config.toml
arch = "dit"
model = "image diffusion model"
dataset = "rendered dice on a table"
train_examples = 72500
image_size = 48
horizontal_flip = true
conditioning = "none"
objective = "v"
cond_dim = 128
norm = "layernorm_no_bias"
activation = "gelu"
mlp_ratio = 3
head_dim = 64
fused_qkv = true
qk_norm = false
inner_norm = false
moe = "expert_choice"
num_experts = 8
moe_every = 2
expert_mlp_ratio = 0.25
experts_per_token = 1
shared_expert = false
patch_size = [8, 8]
layers = 12
width = 192
positions = "rope"
optimizer = "soap"
beta2 = 0.999
lr = 0.0034
beta1 = 0.95
shampoo_beta = 0.999
eps = 1e-08
precondition_frequency = 50
max_precond_dim = 1024
one_sided = true
adamw_lr_other_params = 0.0021
gradient_centralization = true
steps = 10400
batch_size = 64
epochs = 9.2
lr_schedule = "cosine"
final_lr_fraction = 0.05
warmup_steps = 1040
weight_decay = 0.04
adamw_weight_decay_other_params = 0.05
Rows from block 9 of a small image diffusion model, named by matrix and row number. Rows with one number within an expert belong to one neuron, the router's apart. Each number is 50 + 12 x the weight over its row's rms, rounded and kept within 0 to 99. All counts start at 0. After the name is the row's rms in percent of the matrix's.
After each expert's rows are labels from the 100 images, of 14976 (inputs lightly noised), where the router gives the expert most weight on average: "responds to" is what is common among them; "patch colour" is the nearest of a few named colours to the mean colour under the peak. Only what is clearly more common there than usual is listed. The data: rendered dice on a table. In brackets: how many of the 100.
# router: router (model.blocks.9.mlp.router.weight, 8x192, trained with AdamW), inputs 39-77
# up: expert up (model.blocks.9.mlp.up, 8x48x192), inputs 39-77
# down: expert down (model.blocks.9.mlp.down, 8x192x48, transposed), outputs 39-77

# expert 5
router.5 108:54 52 49 45 44 48 60 66 49 68 52 41 39 38 49 76 39 52 27 62 59 51 52 48 31 55 18 50 65 42 57 59 47 43 69 69 34 57 54
up.34 121:50 52 46 58 55 71 32 43 49 54 48 45 52 62 63 47 72 57 89 37 55 49 45 36 55 42 79 64 58 29 53 36 59 54 54 53 56 69 62
down.34 152:43 46 52 44 39 34 29 46 58 59 53 61 52 49 49 48 40 48 76 57 55 44 45 42 55 52 53 59 54 27 51 58 59 43 59 44 52 61 52
up.35 110:68 54 46 37 58 43 41 52 51 56 41 29 74 57 59 59 58 43 62 45 52 41 42 57 47 35 50 49 55 84 63 41 58 38 44 53 53 51 43
down.35 101:54 53 50 62 36 51 67 48 46 42 57 61 21 53 51 48 43 50 60 70 43 61 48 53 47 81 82 41 36 73 33 40 62 55 51 69 72 46 70
up.36 124:51 54 38 63 75 37 39 60 51 55 58 38 53 37 56 42 37 44 43 39 48 57 74 61 52 66 59 70 36 69 59 39 37 57 36 53 39 39 27
down.36 135:45 51 42 45 63 62 52 42 52 38 62 65 44 47 55 60 46 69 45 62 39 52 60 43 63 52 52 44 37 34 43 54 36 30 37 45 44 45 09
up.37 082:49 44 50 39 42 44 64 45 51 46 51 51 41 60 56 50 44 52 24 46 65 41 21 47 52 62 53 54 44 65 27 45 45 65 51 62 25 48 53
down.37 085:45 46 48 60 42 47 30 43 24 48 42 49 71 48 52 54 42 40 76 58 31 40 59 43 68 38 45 38 63 38 44 42 65 52 66 38 66 58 64
up.38 090:65 42 51 55 67 40 38 56 33 44 40 28 49 40 76 39 59 54 60 39 54 57 60 51 65 39 76 48 42 43 48 26 64 23 46 74 56 50 56
down.38 113:57 56 56 46 57 55 54 55 28 68 52 49 63 59 37 43 68 51 39 49 64 46 25 58 44 34 50 34 65 60 62 48 74 43 55 43 32 56 56
up.39 087:31 67 56 63 29 64 51 39 33 47 57 45 52 70 37 34 52 36 39 48 57 52 59 58 44 44 33 63 43 65 65 30 70 49 39 58 38 40 52
down.39 081:67 45 51 49 53 80 35 45 39 55 44 30 55 57 77 31 43 49 52 47 51 58 55 43 62 48 37 44 53 43 33 52 42 63 64 57 69 62 50
up.40 090:67 45 45 80 66 46 68 59 60 43 41 43 45 50 54 56 34 41 50 53 50 46 56 30 61 65 57 51 44 38 55 52 40 54 62 71 33 61 63
down.40 090:58 47 58 84 38 52 46 49 52 45 60 40 48 53 37 43 39 43 58 41 35 69 41 37 58 56 66 49 52 51 40 42 49 50 54 71 63 53 77
up.41 104:38 26 66 20 05 69 67 37 53 46 59 47 74 64 58 41 54 34 54 48 70 57 58 55 53 45 53 58 53 58 36 41 49 50 54 60 58 38 38
down.41 113:30 48 36 46 31 51 35 43 77 51 35 49 25 53 60 67 44 59 42 52 45 49 51 44 31 55 54 55 47 68 44 43 46 67 55 45 57 54 40
up.42 078:41 42 62 49 42 56 43 41 39 44 44 62 50 60 67 57 60 47 53 35 82 61 38 52 43 41 45 50 56 58 48 53 52 41 61 47 72 39 65
down.42 081:58 39 62 34 42 39 40 39 37 41 42 64 45 51 60 57 59 64 53 44 32 53 56 41 56 65 39 40 51 76 30 48 56 58 60 56 52 54 55
up.43 113:38 54 52 50 50 38 34 45 32 37 34 46 37 58 77 50 46 48 50 44 69 41 51 36 64 46 61 66 66 66 49 47 46 53 48 57 59 46 39
down.43 120:45 52 63 35 51 41 46 46 38 63 49 53 51 46 29 49 68 54 54 33 50 42 35 69 39 21 47 40 74 22 44 64 40 52 75 45 33 75 44
up.44 115:48 41 45 71 53 57 39 46 47 39 39 53 51 53 49 47 75 51 75 42 58 37 44 33 59 55 89 54 39 37 31 48 51 58 48 55 64 71 41
down.44 117:48 57 59 29 37 56 64 44 44 54 45 51 38 51 73 44 73 57 35 47 54 45 63 47 54 65 54 47 54 53 48 63 44 48 65 59 20 31 49
up.45 073:55 58 49 35 52 68 37 31 74 49 44 45 88 46 42 39 47 67 60 48 41 60 64 59 51 49 56 36 60 90 32 47 52 54 51 33 88 52 47
down.45 071:52 52 47 55 50 42 37 30 50 48 56 68 40 44 61 55 53 27 55 57 37 52 45 49 61 48 55 58 48 71 62 65 53 61 55 49 71 51 63
responds to: dice: three (68); white die (52)
patch colour: pink (49); white (43)

# expert 1
router.1 080:52 41 41 41 49 42 59 56 52 53 50 47 47 52 76 54 41 51 52 57 50 49 65 57 65 41 63 42 44 74 51 48 61 57 51 47 68 50 57
up.0 096:34 61 60 50 31 64 57 35 54 44 47 53 56 43 43 29 49 52 39 49 83 54 40 56 43 44 42 56 52 81 43 55 51 51 53 51 54 35 46
down.0 103:34 57 45 76 66 32 47 51 42 52 41 57 59 49 40 46 53 54 57 50 67 45 58 54 46 48 46 58 68 17 57 45 49 48 67 59 42 63 49
up.1 081:57 67 66 34 50 56 43 64 36 60 52 50 52 49 56 59 54 53 39 58 59 42 40 42 27 52 34 60 58 54 63 59 55 43 53 69 37 56 69
down.1 107:27 60 72 48 62 63 50 65 53 53 48 46 49 33 48 47 42 71 56 60 78 37 51 40 68 45 58 34 45 37 47 46 32 50 46 39 52 71 47
up.2 098:78 50 61 49 38 50 62 56 41 46 48 59 61 44 36 60 54 51 30 40 40 61 24 49 41 72 20 57 67 51 41 57 60 47 36 49 64 43 49
down.2 107:55 56 55 50 53 58 62 36 57 55 46 41 59 61 66 52 61 61 30 46 44 48 52 52 39 72 58 46 45 64 61 61 61 43 69 56 53 51 60
up.3 083:54 42 54 52 44 46 66 47 65 45 49 57 65 47 61 52 41 52 29 52 53 45 51 56 46 37 36 54 65 74 44 63 64 53 47 45 00 26 99
down.3 092:61 43 58 48 45 49 53 41 60 41 60 44 64 44 39 56 45 45 74 55 48 54 47 41 54 44 13 45 41 21 43 54 52 44 42 43 90 66 12
up.4 111:73 47 55 64 57 58 53 53 43 32 42 47 30 64 47 41 63 49 64 51 35 53 49 54 56 73 57 55 36 35 66 65 32 45 39 39 68 63 38
down.4 116:33 46 67 69 65 56 47 53 63 49 50 58 51 43 58 42 55 50 54 65 63 30 30 41 57 50 49 48 57 44 52 50 37 42 53 55 65 53 26
up.5 089:50 44 43 32 51 62 38 51 53 52 48 56 75 52 47 25 70 61 71 55 58 57 47 67 31 47 59 45 46 77 47 44 52 50 28 28 34 64 48
down.5 058:46 36 46 46 56 56 31 49 51 47 59 46 55 46 76 43 50 49 42 60 63 53 53 59 61 53 22 51 51 50 48 52 46 50 42 44 79 43 46
up.6 103:46 70 57 54 58 69 29 48 36 42 56 38 63 50 59 34 55 36 62 60 49 54 51 49 43 41 44 60 52 60 67 50 56 55 43 46 22 47 87
down.6 077:50 57 57 35 41 54 50 42 25 68 54 54 35 59 80 50 67 42 45 48 45 46 58 54 65 72 56 40 54 64 44 57 50 61 66 55 51 46 90
up.7 106:36 66 50 55 50 49 38 58 47 48 61 40 48 32 27 50 74 33 63 41 41 46 36 56 36 59 60 69 48 25 56 54 57 42 45 54 94 53 38
down.7 165:66 42 42 69 36 39 34 46 53 36 47 43 62 55 36 50 31 44 78 62 35 68 48 52 48 42 29 49 49 22 56 56 65 51 31 39 64 62 48
up.8 102:72 59 54 62 35 52 47 36 42 47 34 64 43 51 48 46 50 52 64 31 73 46 59 48 57 44 37 46 44 43 55 51 52 38 54 46 48 57 49
down.8 099:67 45 39 32 31 47 53 50 55 51 60 49 40 53 30 53 46 61 36 51 46 53 52 69 36 51 33 50 58 43 52 46 60 45 46 42 13 42 48
up.9 089:39 67 52 54 51 70 36 40 46 45 47 57 48 59 23 36 61 62 46 36 52 74 33 61 32 74 31 60 82 22 41 57 54 59 31 47 43 57 71
down.9 151:52 48 55 48 65 51 41 49 32 46 75 49 49 46 50 60 41 60 55 54 54 55 48 39 74 43 17 48 43 54 40 54 70 47 37 42 49 56 47
up.10 117:42 51 50 62 51 68 33 44 45 48 56 52 44 34 27 46 60 50 74 37 58 58 35 34 45 60 55 61 52 32 63 54 43 49 59 63 80 69 07
down.10 129:47 56 58 56 51 48 45 47 46 39 58 39 48 53 51 57 40 46 72 57 53 57 48 48 40 47 35 57 39 34 37 45 47 47 37 37 72 66 33
up.11 078:31 49 67 52 47 45 30 59 38 58 38 42 45 41 57 58 58 63 58 62 63 38 43 56 45 51 54 68 59 41 43 46 72 44 67 57 51 66 85
down.11 113:44 58 41 49 42 62 60 57 42 51 60 52 51 50 44 51 39 58 55 29 64 57 61 45 31 54 47 54 47 57 37 31 45 43 35 57 57 60 50
responds to: dice: three (76); black die (43)
patch colour: black (96)

# expert 4
router.4 095:51 59 46 51 48 41 35 45 47 44 57 53 33 54 41 43 57 48 57 41 45 57 64 41 58 46 55 35 39 45 50 41 59 57 47 55 51 52 54
up.34 076:37 52 63 49 51 47 35 62 18 75 36 32 59 50 62 59 42 48 41 60 38 42 23 48 33 53 34 55 60 67 48 43 40 34 56 55 80 60 50
down.34 071:47 49 53 62 55 47 44 43 55 36 54 47 63 51 31 60 40 48 55 49 49 47 43 41 62 48 66 56 25 55 37 46 49 59 29 47 61 61 42
up.35 114:45 40 61 70 45 42 53 46 40 62 52 44 76 38 64 56 66 58 53 42 51 50 57 54 53 48 37 52 59 63 49 54 49 52 49 61 58 53 72
down.35 122:36 46 48 50 36 49 43 55 38 64 52 38 43 44 43 50 37 35 54 53 43 51 48 77 50 43 51 46 41 38 44 48 45 35 41 39 48 57 99
up.36 067:47 59 59 34 41 33 44 57 39 55 53 35 70 56 52 46 47 50 51 61 45 32 49 52 50 65 55 53 58 60 49 33 40 30 22 53 65 54 51
down.36 076:37 53 47 50 62 41 46 56 43 57 55 48 57 62 36 46 44 66 61 42 60 49 62 62 40 54 60 50 64 26 63 53 45 34 50 55 35 52 74
up.37 075:50 43 41 48 56 58 53 54 37 43 49 30 62 46 73 54 50 47 44 59 62 43 46 38 53 36 56 59 53 53 42 46 49 41 65 69 42 62 63
down.37 073:31 54 44 53 61 39 57 61 44 58 46 63 59 44 32 53 36 59 37 51 56 52 50 65 41 52 21 51 85 29 51 45 47 54 47 46 38 50 70
up.38 064:25 57 67 45 46 30 53 55 46 59 36 44 67 48 68 41 52 50 42 47 74 39 47 42 37 54 28 54 48 54 63 51 50 36 59 68 62 54 51
down.38 059:67 57 52 46 41 47 50 34 54 35 52 47 62 56 37 52 47 40 65 54 39 44 34 45 38 38 73 57 61 32 59 60 52 42 44 43 44 63 06
up.39 098:33 47 57 39 43 38 36 55 41 62 24 42 51 52 50 39 64 44 45 44 47 43 34 58 50 66 35 60 26 75 46 45 46 34 37 61 42 51 73
down.39 102:51 51 51 58 45 53 49 54 53 29 45 59 91 45 57 49 48 38 52 45 42 48 39 59 48 34 46 41 50 36 49 33 63 59 43 40 44 58 46
up.40 100:64 57 69 54 78 56 38 80 39 57 50 38 41 39 83 41 52 54 30 44 43 34 54 66 52 66 39 55 32 48 63 35 61 45 26 43 55 43 49
down.40 104:34 40 71 34 36 53 41 57 39 62 46 46 61 50 37 62 40 70 64 45 85 40 54 63 49 24 43 53 59 40 47 50 56 62 53 68 50 43 20
up.41 129:32 50 63 50 41 44 23 29 52 45 49 56 40 42 33 37 64 42 61 63 61 33 39 40 67 41 38 48 32 51 51 70 49 59 43 51 40 63 47
down.41 110:78 53 59 56 42 49 74 50 47 49 35 45 29 57 64 44 68 49 43 48 34 34 41 58 30 59 58 53 43 45 59 60 58 44 56 55 45 45 38
up.42 099:41 17 60 49 39 51 54 57 35 52 22 51 79 42 56 48 63 45 54 55 51 76 41 59 45 55 47 49 45 71 48 47 49 45 38 42 51 36 65
down.42 107:60 64 46 64 55 62 43 67 43 62 36 47 45 47 55 50 61 41 47 56 47 64 40 43 37 68 49 53 47 61 53 44 59 49 50 39 70 48 78
up.43 096:46 63 67 35 51 42 37 62 33 58 46 43 72 29 74 47 44 53 46 63 42 49 47 57 43 54 31 61 51 62 53 58 42 47 76 62 61 60 55
down.43 053:52 41 39 61 36 45 62 37 57 45 49 38 62 44 43 57 45 35 57 59 49 56 57 61 58 49 49 53 25 20 39 63 73 50 43 61 85 64 49
up.44 080:32 57 54 43 49 40 54 64 29 59 37 27 57 37 59 58 50 49 35 78 52 54 49 66 25 65 41 58 50 67 46 56 38 22 41 71 48 55 72
down.44 081:70 53 41 65 34 34 32 26 45 50 57 46 67 51 58 57 34 58 52 61 09 42 53 46 44 59 41 54 45 55 43 24 56 46 46 46 19 56 58
up.45 086:25 49 56 41 56 41 32 46 46 61 60 41 62 59 55 31 47 44 49 47 61 55 53 45 44 28 47 49 57 79 50 48 50 42 52 32 70 39 44
down.45 088:60 42 56 39 43 54 60 51 57 53 63 48 46 58 58 51 46 49 53 63 45 44 44 47 69 44 31 50 41 86 43 59 60 59 42 44 54 50 31
responds to: dice: one (100); total: 1 (28)
patch colour: black (63)

# expert 2
router.2 078:63 57 31 58 58 56 63 43 43 36 60 66 47 53 27 47 36 43 49 40 40 57 30 49 32 46 61 39 54 23 53 49 40 60 52 30 77 48 63
up.0 051:62 43 52 55 48 69 54 55 66 66 60 49 68 50 57 54 68 37 48 56 41 40 54 56 45 47 33 41 56 40 43 56 46 47 41 76 79 59 79
down.0 058:65 49 49 56 51 45 44 46 46 51 50 39 53 53 57 56 63 55 46 50 40 47 49 50 41 53 54 54 40 70 48 57 64 57 50 47 00 35 38
up.1 113:47 48 66 54 56 48 70 45 56 51 46 26 37 38 59 55 61 60 57 50 52 41 65 54 67 69 50 35 45 46 54 42 32 48 37 61 44 50 62
down.1 112:54 52 64 36 50 43 38 63 62 47 49 69 34 63 62 56 60 33 38 51 58 45 39 40 37 64 46 67 70 51 49 46 61 50 58 38 48 39 51
up.2 047:37 58 47 63 43 33 34 45 61 55 46 46 34 42 54 41 50 34 51 59 51 42 50 50 58 45 38 54 38 44 45 42 60 42 46 67 31 48 63
down.2 059:46 57 59 57 62 46 42 52 45 45 54 38 61 44 60 57 52 51 47 33 57 46 55 43 67 46 44 68 57 32 51 45 32 58 36 48 36 36 39
up.3 100:45 70 28 57 35 44 73 54 57 50 69 26 65 55 63 51 20 47 38 61 53 81 64 66 35 44 56 44 59 43 43 42 70 28 66 63 45 43 61
down.3 085:49 34 24 42 68 53 34 53 59 56 69 60 59 38 56 43 28 54 63 62 53 75 50 26 71 42 60 50 41 50 57 59 29 66 36 46 49 54 44
up.4 099:49 35 56 62 63 54 61 75 49 53 43 40 80 18 92 63 32 67 38 59 45 52 69 60 51 67 57 48 73 23 61 33 47 64 45 59 52 56 64
down.4 101:54 62 67 37 35 56 40 32 43 54 42 44 63 79 15 60 40 33 55 51 42 45 36 44 42 71 63 46 31 55 36 32 57 30 59 49 41 46 51
up.5 081:55 38 41 58 37 57 66 44 52 46 41 51 49 62 45 59 50 59 37 35 54 46 57 55 43 65 46 46 47 43 32 61 60 42 62 61 37 48 55
down.5 048:46 53 32 45 48 61 45 62 56 60 54 47 44 48 48 43 55 49 49 30 44 55 32 55 33 41 55 45 55 51 63 63 47 37 48 59 65 50 63
up.6 093:59 55 53 37 61 58 42 74 56 45 49 57 73 56 60 30 72 57 47 55 72 31 66 52 59 61 39 47 42 50 24 50 58 36 46 57 67 53 48
down.6 102:51 38 46 61 40 63 57 29 54 59 48 36 63 41 46 26 73 37 60 54 71 38 41 56 48 46 52 45 52 52 78 55 33 62 50 47 28 51 71
up.7 101:63 49 51 56 52 41 55 48 37 65 66 42 42 78 58 46 69 60 50 47 48 42 41 70 46 39 44 57 48 47 66 20 50 64 55 76 60 66 63
down.7 077:58 46 52 42 54 48 41 63 38 35 58 51 39 12 42 38 60 33 44 49 58 43 55 39 61 31 52 39 55 64 31 14 45 33 47 33 54 35 40
up.8 099:68 79 43 54 62 31 49 66 41 55 58 49 57 53 54 45 48 46 50 48 39 48 38 41 62 47 41 49 45 65 57 50 53 62 47 52 67 35 87
down.8 090:59 24 59 35 39 32 43 34 45 45 57 48 46 47 60 48 51 42 51 40 68 55 69 50 29 46 36 58 63 40 45 50 40 38 54 51 46 72 32
up.9 102:58 59 51 50 19 49 13 43 58 30 48 33 41 51 52 39 40 58 67 56 68 55 61 40 32 53 42 74 63 75 68 42 46 44 53 25 61 37 67
down.9 088:60 42 49 41 75 53 82 57 54 66 53 69 50 51 49 45 34 47 23 57 66 54 36 61 70 47 56 23 42 49 38 45 63 52 40 83 56 67 37
up.10 109:37 49 65 40 66 58 55 64 29 32 40 33 33 61 80 38 45 57 39 55 57 44 54 25 58 62 46 69 73 48 58 36 33 40 61 49 40 48 63
down.10 107:43 55 64 54 39 68 46 37 29 72 39 52 33 38 30 39 52 50 67 55 49 47 50 68 55 59 46 23 17 59 45 48 62 58 45 55 45 45 46
up.11 118:68 55 73 65 77 61 63 56 44 71 59 77 47 44 43 49 53 39 67 66 33 34 38 61 65 38 66 83 41 37 53 37 58 33 47 61 56 56 39
down.11 089:73 41 70 28 29 62 29 54 51 27 59 24 38 50 61 44 57 64 27 69 50 31 56 36 36 40 59 22 63 60 57 33 34 65 53 46 53 44 64
responds to: teal die (70)
patch colour: pink (27)

# expert 7
router.7 143:48 46 47 68 55 41 63 58 61 49 49 45 57 53 54 53 62 51 46 56 59 54 58 56 67 52 68 50 42 68 39 48 52 44 48 53 77 48 47
up.0 102:67 52 49 33 67 63 58 59 63 64 51 49 38 49 49 50 39 50 42 48 45 66 55 59 36 50 36 51 59 30 56 40 31 38 56 57 18 57 31
down.0 103:45 51 40 41 41 55 29 50 66 36 57 54 35 45 39 50 68 50 56 43 69 58 54 55 56 45 49 52 60 53 54 38 31 71 58 42 46 44 49
up.1 098:55 41 54 45 55 60 35 48 71 39 53 60 66 65 53 31 53 57 58 37 19 46 61 42 69 63 47 53 35 48 63 81 41 56 54 64 52 47 55
down.1 109:35 60 56 33 55 61 69 49 68 60 62 38 45 32 55 32 47 39 32 51 49 54 55 48 38 46 53 58 61 44 38 63 40 24 35 45 53 41 51
up.2 095:64 63 34 43 57 50 31 49 60 29 67 42 67 68 58 59 50 47 37 44 31 41 57 40 43 60 58 44 56 45 84 31 41 63 50 19 51 61 53
down.2 113:48 39 30 58 51 56 67 47 73 65 68 62 61 33 39 58 53 51 68 49 45 50 32 62 64 44 75 58 39 50 19 28 50 40 53 77 58 37 37
up.3 108:61 57 54 54 41 35 64 32 55 55 41 53 57 47 42 62 45 53 47 45 54 62 59 41 44 47 31 72 63 55 63 54 74 51 71 36 46 41 43
down.3 111:56 41 49 38 63 34 34 77 53 40 46 55 49 49 54 64 45 38 54 56 77 72 47 49 52 49 37 24 39 56 38 47 30 54 43 69 50 44 50
up.4 088:57 61 49 40 42 60 48 46 46 54 55 53 53 47 47 35 44 53 33 45 60 57 38 42 20 49 08 53 63 59 67 56 43 59 58 45 29 42 49
down.4 123:35 48 49 36 66 48 67 53 61 79 61 46 64 45 57 28 52 53 36 44 66 60 55 58 35 48 59 53 56 27 46 66 51 37 57 44 41 62 44
up.5 084:66 29 46 44 38 57 30 61 50 37 56 57 61 37 66 54 54 41 48 61 60 48 46 41 58 60 32 52 55 45 52 53 41 65 47 54 68 51 49
down.5 073:45 50 47 57 64 46 36 55 50 44 45 44 58 51 71 53 50 47 47 53 49 53 61 47 63 64 42 58 47 37 56 43 32 49 58 43 60 54 57
up.6 113:36 65 51 45 59 42 39 60 46 67 67 53 44 48 33 48 54 51 49 31 60 48 35 38 34 33 33 65 32 51 51 56 59 38 60 51 55 39 46
down.6 109:67 37 51 78 35 64 43 32 52 50 59 62 45 46 41 47 56 40 50 47 61 45 54 37 41 33 49 35 81 71 44 57 63 63 52 49 54 60 63
up.7 100:63 47 57 24 62 33 46 57 33 39 46 50 55 47 38 43 53 46 45 41 34 53 46 45 63 62 36 62 39 70 55 65 35 38 64 45 46 37 49
down.7 093:54 55 50 73 33 36 52 30 47 61 44 54 60 58 52 37 54 51 64 42 56 57 50 59 30 61 52 45 64 42 51 63 72 73 39 54 55 52 60
up.8 113:58 59 30 50 63 37 37 54 51 56 52 52 60 69 32 41 46 36 53 49 73 52 28 28 52 62 33 43 53 54 60 46 36 74 61 56 50 56 46
down.8 108:63 37 34 56 28 33 51 46 51 39 51 44 54 37 56 45 54 61 40 50 52 49 72 64 38 80 51 60 48 56 51 49 58 39 50 40 52 41 51
up.9 102:39 52 45 59 44 51 45 39 70 53 68 50 62 22 51 37 50 57 54 53 83 63 34 49 40 63 43 59 67 51 44 37 31 50 44 40 59 42 63
down.9 098:44 35 37 50 42 35 43 44 71 46 62 41 66 74 34 52 50 66 49 52 71 58 65 60 57 60 38 36 52 44 58 39 80 56 74 61 36 59 31
up.10 116:59 63 50 24 47 29 50 58 44 78 45 43 64 61 63 82 30 50 41 74 44 53 63 51 47 35 29 43 50 70 58 42 42 46 58 58 19 44 66
down.10 106:38 45 57 40 52 50 61 52 61 55 47 53 36 42 60 50 67 63 17 51 54 57 58 52 45 65 64 44 52 69 53 45 46 49 59 51 27 21 63
up.11 105:55 32 59 57 41 67 65 53 74 16 62 64 79 50 49 55 56 36 47 36 63 50 61 50 62 49 64 44 47 54 54 60 54 61 66 69 50 38 51
down.11 101:67 54 74 28 55 70 43 44 55 79 62 36 54 49 51 48 49 61 45 44 61 53 48 48 36 44 68 57 59 40 45 52 48 45 46 29 52 51 41
responds to: yellow die (77); dice: three (76); orange die (49)
patch colour: yellow (53); orange (37)

# expert 0
router.0 083:40 52 35 50 54 53 56 31 52 36 53 75 37 50 28 34 43 50 56 46 60 49 29 34 42 49 60 48 51 53 54 52 54 58 44 41 23 43 29
up.34 101:48 47 39 56 76 61 51 55 47 61 45 43 60 30 59 72 46 45 59 70 65 44 43 39 53 57 73 69 65 63 78 51 58 38 40 56 47 55 32
down.34 091:47 52 31 39 26 49 39 49 50 44 47 51 53 64 40 69 54 61 41 65 65 48 50 55 42 37 82 34 35 45 34 48 48 60 47 50 52 41 53
up.35 111:39 32 52 52 51 31 67 53 39 56 39 39 73 33 46 44 47 55 60 71 71 37 47 35 58 62 27 66 41 47 38 45 53 51 53 82 51 38 47
down.35 123:44 52 48 38 59 37 44 60 46 51 45 42 72 61 59 45 48 46 33 57 68 47 48 67 31 64 29 37 56 47 56 47 48 52 53 35 13 68 39
up.36 107:57 53 38 76 49 52 67 54 63 35 42 58 39 47 55 62 44 41 52 39 64 36 61 61 32 38 58 44 49 50 38 73 45 53 60 52 40 55 53
down.36 105:61 49 38 22 46 63 44 43 60 58 39 37 50 59 51 58 54 57 40 43 52 32 26 41 68 53 66 53 48 46 67 68 56 34 43 54 48 41 52
up.37 101:49 49 65 31 36 44 73 83 55 28 47 53 65 48 73 44 40 44 50 52 39 41 64 18 62 54 67 45 44 56 55 37 49 38 44 55 40 34 39
down.37 102:43 49 56 60 77 31 33 24 51 77 41 40 57 52 34 40 65 56 54 47 51 49 40 83 36 46 63 55 50 54 44 35 45 63 57 53 52 63 64
up.38 105:53 32 46 40 56 55 55 37 40 32 58 39 48 31 61 46 29 51 44 42 51 65 65 47 62 72 59 45 44 54 27 75 57 42 75 50 43 55 39
down.38 103:60 66 43 63 38 58 53 64 36 54 67 61 42 66 48 51 47 61 59 48 54 67 36 53 36 54 47 52 56 65 68 72 44 57 23 52 36 36 49
up.39 103:47 45 71 51 59 71 36 57 54 58 40 55 59 45 59 45 44 54 55 61 41 62 48 35 64 73 74 56 63 55 76 64 55 25 29 74 45 40 31
down.39 087:41 50 85 46 44 63 61 47 49 42 53 42 48 41 40 43 56 43 46 54 33 60 47 55 35 50 59 50 46 52 36 61 54 74 65 31 44 64 49
up.40 047:63 65 46 62 56 50 45 60 52 64 55 50 53 49 51 62 57 41 44 46 33 59 63 53 46 57 50 42 58 50 47 47 49 47 53 53 84 58 75
down.40 079:36 42 55 45 55 56 36 54 69 49 54 44 40 47 50 47 54 55 49 45 54 57 55 46 54 41 63 40 52 51 56 36 47 60 54 56 57 50 57
up.41 104:66 34 42 42 52 77 48 76 50 47 56 44 60 44 63 48 29 42 54 62 52 54 28 30 66 71 66 57 54 57 64 40 34 71 45 64 39 43 26
down.41 107:59 61 37 60 53 79 50 32 52 50 50 47 45 44 41 45 34 57 35 55 63 53 70 75 31 60 70 52 50 52 41 38 66 29 57 51 60 59 55
up.42 115:46 64 25 56 59 59 33 68 51 50 51 41 60 37 31 60 58 38 52 50 40 63 51 61 45 65 43 52 55 51 58 53 49 61 14 60 49 41 53
down.42 082:47 39 28 43 48 56 69 34 49 52 56 48 54 56 68 58 67 65 42 44 42 54 51 39 49 46 49 51 54 47 38 51 57 34 79 44 36 60 35
up.43 108:49 62 64 48 53 48 60 48 48 48 55 41 29 73 64 61 44 62 41 36 84 57 60 63 51 15 42 54 20 53 78 47 64 35 71 51 39 49 48
down.43 107:61 36 52 50 42 53 49 52 44 51 61 53 39 34 40 52 36 43 59 41 77 55 43 40 34 21 56 46 72 53 24 48 39 51 40 57 51 52 53
up.44 089:52 54 57 60 39 51 50 43 46 55 39 32 46 24 47 57 53 55 57 34 50 47 35 49 48 64 35 44 58 73 57 42 49 51 46 47 32 39 48
down.44 083:52 38 65 45 59 57 41 43 40 44 35 61 42 82 39 73 42 42 29 35 49 34 47 53 57 56 37 61 43 53 42 34 40 48 48 53 74 63 74
up.45 104:54 36 35 60 41 52 60 28 70 52 65 39 57 56 47 51 36 41 51 37 56 50 51 49 61 81 37 39 71 84 49 46 47 44 66 60 34 48 52
down.45 098:54 68 38 46 49 43 29 72 65 45 72 48 58 31 47 52 43 58 34 34 51 38 42 58 39 63 30 60 26 33 55 45 56 55 32 44 52 52 26
responds to: teal die (38); green die (35)
patch colour: cyan (37)